config.yaml
encoder_arch: "convnext_v2"
model: "image captioner"
dataset: "cartoon faces"
train_examples: 101725
image_size: 64
crop_scale_min: 1
horizontal_flip: false
translate: 0.12
tokenizer: "word"
vocab_size: 45
encoder_isotropic: false
encoder_norm: "layernorm"
encoder_activation: "quick_gelu"
encoder_mlp_ratio: 3
encoder_inner_norm: false
encoder_drop_path: 0.15
encoder_patch_size: [4, 4]
encoder_conv_stem: true
encoder_depths: [2, 4, 2]
encoder_widths: [64, 128, 256]
encoder_kernel_size: 3
fusion: "cross_attention"
decoder_width: 256
decoder_layers: 7
decoder_norm: "layernorm"
decoder_norm_position: "pre"
decoder_activation: "gelu"
decoder_mlp_ratio: 2
decoder_head_dim: 64
decoder_fused_qkv: false
decoder_bias: "all"
decoder_qk_norm: false
decoder_parallel_block: false
decoder_dropout: 0.05
decoder_inner_norm: true
decoder_positions: "learned"
decoder_cross_attention_every: 1
decoder_tie_embeddings: true
init: "orthogonal"
residual_init: "none"
optimizer: "normuon"
muon_scale: "original"
learning_rate: 0.036
momentum: 0.95
nesterov: true
orthogonalizer: "newton_schulz_5"
adamw_lr_other_params: 0.001
max_grad_norm: 0.5
magnitude_pruning: 0.5
max_steps: 5400
batch_size: 256
epochs: 13.6
lr_schedule: "linear"
final_lr_fraction: 0.1
warmup_steps: 270
weight_decay: 0.03
adamw_weight_decay_other_params: 0.05
Rows from block 3 of the text decoder, named by matrix and row number. Rows with one number belong to one neuron. Each number is 128 + 24 x the weight over its row's rms, rounded and kept within 0 to 255. All counts start at 0. Numbers have three digits each. After the name is the row's rms in percent of the matrix's.
# fc1: MLP up (decoder.blocks.3.mlp.fc1.weight, 512x256), inputs 0-51
# fc2: MLP down (decoder.blocks.3.mlp.fc2.weight, 256x512, transposed), outputs 0-51
fc1.354 101:128128145128128128128128128077128156143091237181140149090153063128170103128128086097099120128163131150128106128128140067110125135156128128172128128128118128
fc1.355 099:152128132128095128162128140128128128128128109128122128128128114126076066168135128133128216128089118128100151166164128128132124128128091128113128167128144132
fc1.356 109:128128154138128174128083141094135128142142113106128160128088128121128117128128128117128160128119146128128098146128153111128120128128087071100160178128083139
fc1.357 097:128128067131128137127128128144128138153134159128128158091128119097128128138128128127148128061128193128128166154128128155103140095133149128128134145166145128
fc1.358 078:148128128128146128188161117162158133128128128128128113128117128156109128145140169128128128096072136072134128145124118117128102108138101128058128082128142128
fc1.359 077:128128128128128166147076128178073128105128160128128128128101128128128138128128128109128128128167167128166128126147128128128128128110128051128128128145128177
fc1.360 107:165094128122128123118112128128128233128139157128120135128128128159127124102137122146114127128130126128128109164073128083174109160088128083156128135061119132
fc1.361 102:128071146076128103205040152128142128128140190128128128070128128128128128103154128172128128123196201128111113128110143209079128112110128128089128128145125080
fc1.362 098:128112149140128132174128179113128178166128177123090120127163128128128081091128128102146151128128109151128128128128067128143128163126137128128134128128128128
fc1.363 106:123125121128163128096162160128128081128128128128140128128128128128129164128128128128128141175128165136128128154128128146128092106128142167128128128112147141
fc1.364 105:112133128158127129172128128128128149140128128128128060085128128128128097075128128128114175165128128128128128128128128106109128128128128158156135139128120108
fc1.365 115:128131099128128069128139128090164140170172128128106128141128143148128128128097095166123128128128128128128152175128128128110128156128128128128128128150128102
fc1.366 129:128118128128134128151128176128128140200128155116115128128178128161073123128215134105128128128145144115118155128097084126155101134107149128095128116128128120
fc1.367 089:197128128146128106128128064156128128062128128129128128128128128128128048128108128128102131069204101128128128128116106128167128171128128099091128108166128128
fc1.368 113:128138164128109114128128073128123145128145128160107128125164093110128128134128128128127128128128128128098128142056120128152128128159117140128069166128128128
fc1.369 095:095128070128141113128125176128128095160149141128128140128128128093148128128133141151128128190138073128154097128128144128128150128128099128120128128128128128
fc1.370 089:128131129038072131101171128128128192128128177161113093128128128128087128128118134122128128119128137131128128110098157128128128128128128128099144128142128128
fc1.371 108:137142138223145128131128128135134102128081153188127128128130128128072108128128161156094147115144125144128128132128188138128147128128086142126143143128128128
fc1.372 092:125144147110128128150076128128128128131115157173135128128120128079128128126128128116126128128131128128128141157125128128128128128128090128068177128128128162
fc1.373 084:128078128128151128136117128101171153128158073128135128213128128125136128128128128128072128097112128160128128128185196128128128128128128128128155128128198122
fc1.374 096:174128128128128117193128162164153126173128097170128128128128128142128163135128128070122128128128133128103128128117156108128128155128104137117128128179128128
fc1.375 099:102085131128150186154128143128097128088149128128128128128128143128108176150149121166161128155142128174128126128128085128128128128059112165128115128114087128
fc1.376 110:128114128088148128128128128128098128128128128149128123128140163128111153185128128128167128128128128110151128165128133128128128179128103128141106128128128140
fc1.377 106:128128128106143098120128128127210103128096115212088128128099115128128128128181103120105128128128170128128128152128128114124128053128128084187204143128116134
fc1.378 097:073128141128128098157128185124081128174128125133128128086140128128128128128156169128128128128128128134128128128172128100128154128129128128188137128128144128
fc1.379 089:128128144125107134128128128128108137128127180178083128128175104128134068128095120128079194130154128068128107070128128128128096128128128128128128128128171128
fc1.380 096:128128108086128128103129172139128128128128142048128128113143128155106128112128128128128111119100177112082165128125128101178114128154169128160103101116128120
fc1.381 099:128128129159128128163175124082128128133090128128128105128110088134110128128121113128160128128120128141099128128143128093128118128128154134128150128128128128
fc1.382 092:128165116170128128158128128128128132128128151128110134107128132128128133128118128090112128128128128171129128128068128137128056096128128168144128128078128110
fc1.383 103:128128128128128128128128128155102128128192128128128116140128102128128128164132160133088128097128107128130182118128140128112128162102158128106128155128128094
fc1.384 089:128128128162101078106128128128128097168128128128106128158100141128128128128078081128147099176128164128100179128128125128129076128128111128128128161128112085
fc1.385 101:128128128128128152128128128098128128078128150128128128128195128143207118128147128128128151128089128181128122128152099112128128128164130128128224128139128063
fc1.386 099:103130143155185128128128139061128198079128122128128112128152128108132118129128099128128128128128182159128095128128128128128128137058128098146128083128128112
fc1.387 081:128129155109062128128083128171128128128128128128114162128128207119128128128119128128124128088128158119111099062128187128156180128128128128071128128115110128
fc1.388 113:150128128135128128166128128136112108128128116128103128203128161159109128091134128128128135153077128102155164129128128128128096128145128128099128087128107128
fc1.389 090:128128104128128124128089129128128128128112128128049128128128128128122127082128128128151146150128128128128128128106096098128109128123155128105128128058186092
fc1.390 098:208128128128128128128128128154107128128128184128197085125144089128128094133128128070128128117128079139135128146128128128157128122128128177128128128128016128
fc1.391 088:128161128128128069128075156172128128146128196128136128109128128128128095137181128128128064222152128195128143128128106177113156128128128124137128128128128132
fc1.392 116:128199126128128181128144150144128114128143128133128109158141113128128154128176173112172079103128128128174153124114152123128128110128128128128162156128124128
fc1.393 091:141102127128128128128128132134176128127128133128128128128128128128128126128146128128128137128142125128131091123154201087128185168128112105128128128102107128
fc1.394 099:149146131150107157128081128087128128139128128172128128128174153138075138128128128128094071104115128128128164128128128145128128114200173137128212100128128168
fc1.395 092:128091115102152128128128128128078128163128122128128128128101155128128195128171158128104160128088128128139128080134125128128128081114078128097130131111128128
fc1.396 084:150128128128128104120121147128128138128128128143140128196071128128116063128128128128068128128128128159124128117184116107128133128142184059128137120154128129
fc1.397 120:128128128128128158171128128128156128128128056171146128134082154207118098179128122128137128118116128128128119158085128140137116128128143128128166128128128063
fc1.398 095:128155126105066128134128128128128166128120168128118128068105128107098101134193128128128173128092128128065085128128116128101111186128128095145161128102128148
fc1.399 106:091128144128128128128128142106179064128103081141114176128128128128128142173092128101165128080132128119128128159126128146128128128128128128127128128058135123
fc1.400 087:128143128147128130085114168184190152143128134168128128128128128128128142072082128168113081179128126128128128153119128128136099117207165075109128115126142127
fc1.401 096:128128109110128149158128128128120128179128128166176144128096128131128128128128100071128128128177128128128174128120140060128128142128128128128128161128128128
fc1.402 089:128128128072128128153032128165091128128128165142128176127128120128128128165128082136128128121129113128149067119128128128128128128128128145128128128080128117
fc1.403 101:182128128146128128128102146128173195100194114079116128060128132130155176128108076128128128128157184128128128159166128090126128128158128128128108121128128100
fc1.404 088:157128116173116140128135102074128120128128128159185105075128148128128092128144103193110133128128128053194104128168128121128074128128128128128128104089062128
fc1.405 098:168128128128071128128151177128112135187128090128170148128128128128152128128137128110128128128184094128128128128155119119128132128128128095128073128128108128
fc1.406 097:128128127128109160073128134103128128172145067181128098128128128069091125128110128128128128128168166128186214072130128084136106165155089128177070139130128128
fc1.407 095:128155128128111116128141131126148128057154155128128145128128172124128128128128096124128153128128148140102128072128179128128128128137128071107119128128128128
fc1.408 104:128128156128186158128128139104128179059128062128128128128132128128128128128128109128152128117169128128134164182128128128185107128222097129128132100156101128
fc1.409 097:128128172128128128111169128128105128128144170128066197137128086097223110220128128128160128128080079128091128128128128128171095128123128128158187142125128128
fc1.410 085:128085128091132102138112164096128087139159115128128128128081128131128143128128128097128128128132128128129118174128173120071128114128128128112102084098128128
fc1.411 103:128128117115128175152128128093086196135136128202163128128170151132128137140093128117128128128128129128131128128141128128128128145128128107169128120128128128
fc1.412 105:128097128128128058128109117149127108080128135082128201128128120151128141128123128127128128187092111128133128121128128128128128123128084128148128119092107128
fc1.413 121:128080128128128157128153128128128128134128128128137134113063128095181128128128128070128102128128162128167142128197105131128151150128113128128204158128124076
fc1.414 106:128128128121080147128152165128094101183128139128121145128106143128128086128081118096091128065144128128128113086168173122128128094194128128128128127128128123
fc1.415 096:128123076128105096164128128132164082128173135117128147157083128166145069128067128163128114128128128162128128157156128128108103128167168128128145128128128128
fc1.416 098:118128157128214128128128179128113128159093128158109128143128128128128128129142093118138128128128102093160148128128121109147163128099128142128128128157128143
fc1.417 094:128219163094120170128128128128128128128076142101128128128128128119128167128128128183121128204128128150134128128128128128135128128165128128128128186132122158
fc1.418 111:114196106128122128128128112128167128114143069128128128172128128194128128136178146128102128081128157128128128127138128128121104128114114128101153128128207100
fc1.419 097:128128145126138128177158201092118128128128128128120182094138128100128128128201127059128129128122128112126128128128128146144134128099160169137071128128128098
fc1.420 093:128128128128128128128128139128185129129158173100128117101128128125127128195128144192128131128117165128104140158128157128128128095111128094102184128117093087
fc1.421 088:193128128161103128128148164128128159128066128128128128176080128128103113184149128115097128128128128128128128128128178128140128128111130143054091128128189128
fc1.422 098:091122128142176128128128244064128125126101128128143117128091128128161142128128128128128130128112128159128096114128128146118128129128128128128128176155128128
fc1.423 101:174128128129159128128081090106128128108128128128193128128128127128121128119109122128199131057128128128128128128128162070100128157128108128128128128128128128
fc1.424 077:161081128128127128128128128128140142193128128128128097128128128095156128226141150128173128128128174128170071128128128128186170128128128128076173128128129113
fc1.425 082:128128128128128112128128128159105133145089115128182128128128145093128102128128128126151127128099128146128128175128089144128133088116128128128129118130097128
fc1.426 083:130128169128189128125155154119128142103128128196159124128128128128131084128128128128128152072128128102191127128128128128128113186150128128128174151128148128
fc1.427 081:128128078128196110123128128128128155128128137145128137124087159128128035141124117128128128128128128128128128155128128128135144128128132128128150144128155128
fc1.428 093:154128112128128128128128128161176197128108105128145128124054128128128157135128139128128128128130057168128128128144128128128128128128105128151128182064128177
fc1.429 122:128128128128128128173105132173128128128128102128069128122128128128128128140178138128128128128128128119128128128128128128128100128128128078169128197128128138
fc1.430 083:128128115128095169110128128097118128167125128139128128128128128128128128107128128128103128086128128128189128128128128128133170128128103128084116121128178108
fc1.431 100:128131083140109092144102123128149128175150128128129128128085128113128128128128128128128166107137145128112101112128128098153128098139128136128128139128128079
fc1.432 107:119128167128120128128128143082128183154153089128147128121127147128056128128139104128128128088128128141128129128156128128075156128128137151128128126128121128
fc1.433 097:056107127128128154107107128128128128132113128120103142128111128144146128128128102128150128125128128118128128128121082128163163155128191150141129173128128142
fc1.434 089:116128128100124128192128157101066140148128128128128128128128128133128128140069082128128114145128128128128102128173074108128111128128140128126128128118128123
fc1.435 106:128126144069128128138128128091103159135128128128128160140128128169128122128128126098114128113147128128084128128108128078161128140068182128128170128094128112
fc1.436 097:187083128128128128128128102128128161148145128122128128128128129128166128115133128128128128128128128128126128128123152111128128128105128128128128128082073128
fc1.437 091:139128146138157128152128128128128079128128128128128128130128122128128128128128128171128128128128111133113140155078143128155104121128128041128128135169148128
fc1.438 116:128064145124169128053112128128128132128128128128125158128128096128085128128082128090128110128128229105148126128130164068128136166114128128128151128099153128
fc1.439 090:128104090120160128091128152130128128128128128112128081120128128128128128128144128083127080149089128128048126097093110120128128128153128128128157090128128102
fc1.440 113:128073128128128178128128118128085061112128128170137094133081093128128147128123128128128128128128128128128105139128128095148115128110153128130180128116133128
fc1.441 092:135113128128128128085128184128128128128119128128131128126126145128162128212155128116128128128136140056091128169128128076192161128161156131128128128128128128
fc1.442 094:152128128130157166128128131138128128120128149134061103128128128127126145128112056128128065128128128075128128188128128128109128164128128128123128150101126112
fc1.443 105:128155128128128130107128165128172109175142128128126128128128128128142091098128172147055138128128100148128128128128128111128128148128128128128089128128128080
fc1.444 095:086109067129099128128069128114128128179128128076152128080128128128138128214128189128128128128181066128133128109128122100074128154128128130128128128128161128
fc1.445 112:128128162128119149128099128153128128059139128113118116171088151128128126128143127088117128058128100132146154053128128128128107128128127104128127166142128105
fc1.446 114:136128118128128130128128128112111128128153108128128151128031128128090128128148128128128126128128128134128128128138188149128128128135128128089086148128128075
fc1.447 087:128128128131175128128128130128143128164155125162128140131130128125184128055128128128080195121151128089128135117099128145128128163128128128212128128103148128
fc1.448 093:119113148065078128128128109128128084128128128128128128145126147127128128128122170107128118179128128178126170130128122128128128128128128162128112128128103168
fc1.449 087:074128128109128132128156128128079148095128156168131161128128126116128112128128128128128128128168128184128128128128128128155128128125163128128136128070128146
fc1.450 090:091105128128128128124128128136128128142111128128128128148128128128157132141128167128128128128086128128128128128128130092154128128128133167129140171143128128
fc1.451 090:128128137128128101092128058128128187110168128154128177094133080128194146167066128124128152125128128128167146128128128128128128128143128128126104179128190210
fc1.452 108:128081128128128076095186128128128128153113134137128150075128113172128128158209128128161146107098128140120155128165128155177128128128128173128161128099128122
fc1.453 112:128092100117128070132202128128146136169128128128128117062147128128128128133095141128100166128128128147131128128125163128128104164128128128128128128128128128
fc1.454 093:196050128143128141100138128128074128128128128128128080113128089128128139128087128122096128128128134128098132128128128128141128128128128128128128128128128128
fc1.455 103:128180124128108128128183188118147124128142121164128128160128128128128128093128084128128061094128128101128128128128104128128127112128128128128128128093126075
fc1.456 097:133128128185139128104103128128128128128128151163128128127128130117071111128154146128128128111129095127162128128128122127128128128107078148183092222128089128
fc1.457 089:151128128128128128169177128181128143072128128193128128128128128128085137128128128128128137129128128120128102128128137128128087128068128128128112128128128128
fc1.458 102:128086135123128128175128128128128104105187128128128128103159128128128128123128128128128111154141115128128075078128128128095128128128128127182128128230128128
fc1.459 091:128103128132128128128123128131119110185128183128104128128137078128128101128128117128128128128131134128128128080109094128128128107183128174137128128128128106
fc1.460 102:130131082128128097090082148128067128184086128128124163165128101137147128128213128128128110128144128114128119128171128105109064093128072115164208128113132079
fc1.461 085:128208128128128128128128163177128128118116141128128133128109134127092128076166128155126128128072128129128168117148139136128168105128128128192176131128141093
fc1.462 095:128128094128128128128139166128128166128132097128137119128071177125128128128128106112128145128078132117149128128128192123128128128128130086103128128155128107
fc1.463 111:166128128128116149128128128197128128117097122109128156128128128128121128128128119128135213128169163164128128128128128128128128128128128113128115128128197092
fc1.464 120:128102128128182128128163136128128175100128092128128128128128058128129128128109128126128128119128128155144128099128128128079128128128129111128146120125128053
fc1.465 104:128128119073096104087128128128128128100097128214128082051143128119073094128128126128128131136128128134098128111128152098141128128137137175119128148145128128
fc2.354 109:113128128176116105128128114128111128090128051128111128147128118128128144128128128128128128073149128081134128128111128182128091089128103125111128112128131127
fc2.355 110:118124128100140128065144064128106157099145090113130119159077128128135128128128128114173128128091179078128128160128134171131118117137110128128124128144128124
fc2.356 095:128128112135103128087128128103128089128128128128128128153128128128108204128128128128093128128128152128128128146123128132127145150128157189128115039108168159
fc2.357 134:189128081128158127137108146122188092128138109128114061134128192129128162128128169128147128128128099133128128134143138093141144128128078107128120128128180086
fc2.358 076:195047093128124128124124142128128128193128128162128128113130128128162104128128127128128128093184128199142142128077163128019128128128128165134184128128109128
fc2.359 119:128081143128164130128128095128140128128104086149179128063120090056142128128128128128128128161136106128128128128150128176128125166176128128128110062123128142
fc2.360 082:059182156089128140128128128128128128140093128128128100128128128128096130128128128124108128107128164128128109124180128127113128128128128128128128201128047128
fc2.361 127:128128128128126130133128128155128128135169142128174069128128124149156128169128137082189158128097110089112128128128128128149152128128136128120196151128128128
fc2.362 111:128090128160128128125161128128114105128157128128162135100128125142128180116128128145128134116128128161110139072089138137128128128131128142128128128145128128
fc2.363 101:081119172128128128128094128090128128087147128121128162128128070129142081089128128128146128111096128128128128120128128125128128128062128101079128115079128105
fc2.364 090:193128128137128200128128234095128128114128160128179217116128128182128101163126128128144128128138157136125102128099119140128128128125056122128101112147128128
fc2.365 099:128128128119128123120128128052128098128134128128109128128092124096128116128156099128137128167135128128148128126089128128128128092141055128128128128051128128
fc2.366 074:128133128131128178128128128114142101128109128128123128128098093132196146110043128146117120128128125117152128075128140125128173128128131128128093128157128128
fc2.367 126:134173125100128145128128197147128148165095121193128113132179082128109116128108108128128113128093083110121125128129128068128172086128110110146160128128128087
fc2.368 118:151128128128128166128089183126159127154128128128084112141128114151128128128128128128129128122170147191128128155209128112087128161128128128155115104128064128
fc2.369 085:094184128128119155128101139128128173128128128128128068077128128119128172128128062184115161107128128128128114147128128128114128128128128085131128083128133128
fc2.370 130:128155078161119096128117095129132128128143128100128128128141156109120128153163140128128128118108069128166147112093141128128139045097082105185183098128128128
fc2.371 115:128119128183128106128128128108128128128128104102148105198128120116107128128128156128128126128130128128163069071128128128128128128142067128128200085193143128
fc2.372 079:128128128096128094106128128128101128068128128128128091128128130140125098162128128153128086128115095141128128136135150128163128143151177128114060107138128082
fc2.373 122:185123116128130128128128128128183128134128128142127128101141214128128128185100128093135128172128128064164128149065128143109137038094097128187104169128128128
fc2.374 119:100133121128140121128128105060128163128128128128155096126128192128115081128120128128148128139131150128136091128170136121128128115128128130128128127119115128
fc2.375 107:090171137109172128133128128128123098128094140114124114166128121128138096128154128128128133126128138087128128052162128112128128128128067128128125128128181081
fc2.376 079:128128128180128176150145128128138106147166136128089128128092128148148128128128128128091104203173233117144128128153172087158106087105108128128128115128126128
fc2.377 107:148128128163114128140128145102081157168146128128138128128152128128104128073128128113162088128120128128153148128128177169128128128128107195052080128099133145
fc2.378 132:128131168093128160095128128121183128123092103128128128128142154077128192128128128128114128162128128128083128128131135128128128122084128133128128104089128143
fc2.379 118:077098101143128076151128128142138128128128128080096128128094165128128050128119191161167128128146128061168122150129128128128128128123113128148128128179128128
fc2.380 103:128136159128123128151113173128081128128117128128128093128079128128076144090138115128128141168128087128144183093128135120154128126128128144128126115099128128
fc2.381 090:164099175128128116119128149154140128150174117128158128122128128128128128128128082128164128128128081116138144128128105128128117128128128128107128128117128132
fc2.382 083:128128093088128128051127159128128115128156128128113165128128128189127128128083106183128128128143128133179128126128128167128128128128128128100128128151128128
fc2.383 089:128170128128128128128081128128214128120066148128128139128149128106128128134128128128168128128128076128166104120128081128128128128128088128128154082084128142
fc2.384 182:128128128158106152128113128128149137133128130123146108128136102095128159130123128132187128093128137128128152177102128128128145128119128128151139092076128151
fc2.385 100:140128123135200123138128128127128128128132128128128104124086128134128131193065128127127128128128128128128184128096171128128145160128128133128111128128142123
fc2.386 058:128128128116113128152132128128057128172128128123128058128128081128191128128128128186147128025089128128128128128128184097128128128128128128128128169128128086
fc2.387 074:131155152116161079102165128128128088149146173128068128092128128184087128111128128150128128128128197128124128108128128093128131099128128152170128149128128090
fc2.388 142:099147128142128160144128134128128123085103128097119156126158070151169128134128128128124117153178128099149128093115128101053153156128097128128128071200128147
fc2.389 066:177128161128170127065128170128122128128134160108122112128128128128128079128128128128139099083128128076144128128128175128128128175083119128101094128167083128
fc2.390 073:128128045128159121140168124139161061128128128199128128128128128128121144128128128128157114128128139128128128128128151103113128128128128086128128128057132151
fc2.391 107:158128164128128160133165145075132114128128060201128128090144103149128164128128128087128128108128137120128144135096101128163128035121129128128110128194128128
fc2.392 106:161128128159128128128107143071128126128124064130128128142128171128150128116125102077093128103128114128067112117128083185128087146128128128126051128081128128
fc2.393 089:152128128128128128094128128128132128163128128106128128128176126141142195128128110128128069128128178128143145120151128170118128160128176128076104128128128090
fc2.394 084:085128169128181120112128128164128128128123128128128152165111102128128075128198145138187128113073128127128128169144128106161128028106070113162105114128128128
fc2.395 095:096227128128128128116128123128128128128146104128128137110128147159128128099064120128131078128128116119128128128155105152128128128128128152125128146128128128
fc2.396 102:098128141128103128095144128123127096128123128128151128141125151152128136128124128128181128166128166128128128115128128166128128128145069128153128128128128142
fc2.397 075:172098128087128080182105128128128110127128094159128128128085128128167128128121105128128191132128128128163128102220177103128128128128140142087128128128112128
fc2.398 081:128225128128128158128128210128128128148129088194128113128128128128128153079134128128136128174139128091164128128138128116128128128128182128078128142128128128
fc2.399 076:038134128144128128128134115180128128069140114142128128135128128128128128115128164128072128128106128128173128100128090072164086128128094157062144128126128128
fc2.400 080:106085110128128128128128128128128128095128086128093128143160130128148128128195128121128179040128157128082156128152107122128128150128062128128149086128154128
fc2.401 128:050162128128116087084151090081125182128128116106145128120115131128128103128097128128082128104112128154142052128128128163128103122128055128141128128135140128
fc2.402 115:128177161128128140119092175128128118133128141128155128128148128128111178084128155128147113128128103110128100128128128128128141108121140196116170128102120128
fc2.403 143:128128167159128146124128128128149128128082105128128128186126130085151110128123141128175128090128128128128122101128128142123128133125146128128128119143128098
fc2.404 081:128149128100128128194131128184128128128144134128113128128144128128135128128103092096105128113128134128101167082128169128085216146128128123184128124197220123
fc2.405 111:177150164139128078128128128128128133128128115128128128121128113186109128128128139105128128128128039094128128128128128034131128104159128127070128128138079128
fc2.406 109:163128113128124128128094128128138128102128128128128077131106159147128103128128128147100089128128146128136128128128128128053140128128108156172193128128128166
fc2.407 097:181128128167128128128071128128160121189066169110094128128125128128122175128141092128162128128128153128128128169144128094128095128184128143128128128088200128
fc2.408 103:099186137128109083128099151128164085198150135128128117136132171128113128110147128109157128128079128128128128100128128128103128174092142128128128128128128128
fc2.409 089:188128128207187090128153098128128103128128128128128128128128128128131128128114128119128128130167188118146055163128117127128194128099128135152128128128128128
fc2.410 082:137136088167128159128135189169172128128128186128139129137133128107123128095123103128128160166128082165128128128128128199128128168128170128106128128149128128
fc2.411 110:128139128128128088128142154106071061150124163128129143131106100128065128128152128116128102128141128128135128089110177098152123128160128150118128150128128151
fc2.412 078:128128128169151131162128112128128128128133178156174070121128128087097070105128097150128128128182128128128128128128128128064126128085128128128076128181128141
fc2.413 099:086128128128108128128128160178121128120128099128123101184060115128128128128183128100140128128128128128113128128126128102116128128118128104128197128134128083
fc2.414 162:128128149134128128128128098135128128134163170102128132125128156128130156174179128158128146128128152128114108128162127127083173097123138128128128128106110151
fc2.415 148:158128149146144153096151128119169128128101117107128128128128128128128128128172148128166128128128128139128140199124112098128145143083128175128128120103125150
fc2.416 103:138128106121128173128128099128128138099168128128128114128111108117123128152155128128097065048128128128128128217117128128141128128126105128120128187074175096
fc2.417 097:120051128128107128128132128084128128128179128141113072181115128114153140090128132128112128110128150128121128128097128130138152174128127128122135128128085128
fc2.418 079:168048128128128104082217128128128128072128153122128090128128128122128111139071128168160152058089128128128099128128128208128128064191127128163132128134090122
fc2.419 098:140097128132082075128128118128174128132128069128128128128090163087129128214147106140107128128128124121176175128128156085128130128128128128161192128112128140
fc2.420 126:128128111101130156138110128170128073190128128128128128128128128128128128094130128148167091128124171140128151101147138093128128121128128128156128128112187147
fc2.421 108:128135090128128128128129133128128135128128104123132113128128128150128151151128128115128128179100128128128128128084121128107109128102112168178181128128128128
fc2.422 122:096171128086128130158128131132128135094128128035107159131123180096118117165087128128128128081086070130117162128109118160152128096116115182136128088127108128
fc2.423 069:128128128128064128128128139114128128128128133128128128128128149128126169128128139128128153128128117131128128128120128200150128189164127128128114128166129128
fc2.424 099:128128118128164128128128128135127128128122107123124128128128128159173128111133128128128103137128128108128135128163134178120128182141112070128094128083136128
fc2.425 086:173128120135128146147128128057126168156128128108128129138128099128128128128128092070128088086164128128128119128089128137128144210128128128128128078131128128
fc2.426 076:164128128141106151128128128128128128154128128128055133128097162164128155128128156094128098128190128128128166098128128128128107146128124128128128128101143088
fc2.427 109:135128128128082184128095158153128128113128167128072128128128128154128135138118119143165136129128192128128156116087128116124128153128128128128128140141103128
fc2.428 089:128123099128146128086133128128128128128128109137128122128128144128128162128128093128128128128130128087146200044128155128084176164128110155128128128136067128
fc2.429 097:128115128128128143128180112106176082128081167059128124156149073153128128122128128139128128128128123132128125081128128128160175162126202128128128128134131111
fc2.430 074:128128128128128128128128128103122166128130191159118085139109128153128183167127177128139128128128128128128135128192091132128114128097131128149128128078057128
fc2.431 075:128135128150128128164128156141128136074118128128128128128126177128128128133128128133128128191163095128128124096128128128065128128128143096128128128137098128
fc2.432 115:128151106072174128128128128127144163123104106128112128128128075128117145128128189128128062098128128109074172128128162128128126119128128128190128128128115128
fc2.433 064:152097128128128128071128123164128128199128128135100086128128128128089128122128171128128140098128168240171117128155128128128128128128067125128128128165118126
fc2.434 096:128116128132128202106131128150128128128094128128128136091128110128128128128128151128128175128128104128133163144128139136128128128128128173156128128128128128
fc2.435 055:191111128145128128128115128128128128128128136128115157132128128126086161128128128128128128128128137128128121128128128126128150114191128112152128128128144128
fc2.436 084:128170128128114130128128128128144103153084128128128095089151154128128128128128128128128119128128139094128128128128128128128195128128128128128128115164150128
fc2.437 111:086128128163128128128128128130128144079140116128128128125128128122168122154143128128097153064181128128128124078219128087119128128114128128179128128136127158
fc2.438 138:128175128128141128152128128128076124157057085128138124137128171128128128128128172124128178128084128114128128128062095157128146128130142128128096132128128125
fc2.439 112:128197128128128128128128128178128166128122118128128210128120083157137131100134128148122184128161136128101128107128128128128166128128115129137127159152128145
fc2.440 119:128128121128128095156176136135142150169128130128128128128128176163128154122128153162128067142134111146128061128135128128110128115143128199128128124128144188
fc2.441 073:128142110160128139128128128128164128128121098109081144128181128128176128098128128128128120128178129143166190128128128093128128150128128128128126128128128128
fc2.442 127:074128126128128119128156128108128128073119128128128150158128098127134108128134128128128145128128115128129165128128078147131160114128128108127111114128128128
fc2.443 092:128128096128155128159107147128129128128128106128151154161127128163128164148128128128128158115067170128069128128128128128131128128128078117182098148084127176
fc2.444 094:210128155128129128128128113128128128128128096128160171129128103169128145086128128149128128128109128128114128128128140145159128097183119134138103148128128128
fc2.445 093:128128152128128128131128126133128127128088123128171128128155093132128128128128128128128109128146128097132130173163128067128128126128128128109109128128128178
fc2.446 123:132128128128181114128143128128150128172128157128128128140137128128129128155084128128128128090128128137128128128128128108128128142095128159128170128128132154
fc2.447 112:128128152151111128173128118128142109208119128128161136140128155109140106128096152136128128154108128145139128115107126140204109122128127127128110128132128128
fc2.448 098:193128128135110101128128080128128163121128128170128128131104128128128128118177128092123116083128128128128128128128128128128128144168128128125128128128092128
fc2.449 077:128128031129128200213128121155153092128115128128073128128128128128128128128091047160131158128176162124091133128114128128114132152128128155128128125128121128
fc2.450 104:128128120128128151128106124110128128128128132123128128142083128128128140128075123071123128102128115128128061128128128128128146128128128128105128128128128128
fc2.451 104:135128101128128128128120178100128081082128077128163065179128171128084104128128128172163128126159128101076137128134123149099128128103128068148128161177128094
fc2.452 083:128128091128128098134176119145128128166128079076128128129048128108128184141076128128098128128128128165128081128128128128128128156148128128093128128125128132
fc2.453 099:128128122148128158128080128128128075065128023128121154128128196149178142128128154128128152128132128128132074128136123128128118109128128093128128128164115145
fc2.454 101:115161128128099116128128173128142128123160128128128117145173124128145128128128099128126128168128128140128153161128128142128128128175107128135140110128128122
fc2.455 112:128128199146128139150128128108138128128128128131128160128104128142128149120128146155128119128103102128116128128126130182141128123128184113154168120114106123
fc2.456 104:154156128110148128128195095140129128130128099128128149109128128128124191122128092125128094128128128135075082128099128050128128116128128076128172096081128128
fc2.457 084:147128128128142133128075128133128125163189133128128146161173110128128134128068128128128089114221128128076169109137108128128179148150128128093128128128125170
fc2.458 078:113128128128128117128128128128128128128128133118128191141128134096128128130128122114128147128128128119128128128128128128128128130128128128128128174062128096
fc2.459 085:178128141128128128128128132128128146117128128128128172161128170128165150128128151095092128130184128093114128176148207128076128125083095122128108128056128128
fc2.460 086:140128128128128166128144128128172200128154128128128128128107205111128128086128128128128128128171101128105128150075128128132128128136207128176052128128128128
fc2.461 106:128111128128117128128124128128091138128128138156128125155128128154128128147086195128140151132128097128136093043128128128138116153142128128128119171128128128
fc2.462 099:128128152099101128109128109123141128129158140128092141111128128128128128128134128128113128128142142128134135089128128181128128155120205173128128128102128105
fc2.463 097:128077128128128128128113128149128184117128140112128060219217128072128128128128128123128123128128128128162112155139128128128128128128147164106128128128115171
fc2.464 110:201128130128086128128128117128135061149128085128159128117166128097128108128106128145138128128128128128128098128128128187128128175128088128128121128130080128
fc2.465 142:072154128120128128155097128155146128140128128128128094180173128163128157187164171128138128128107102134128128128080112128104153104128128128137140128128155128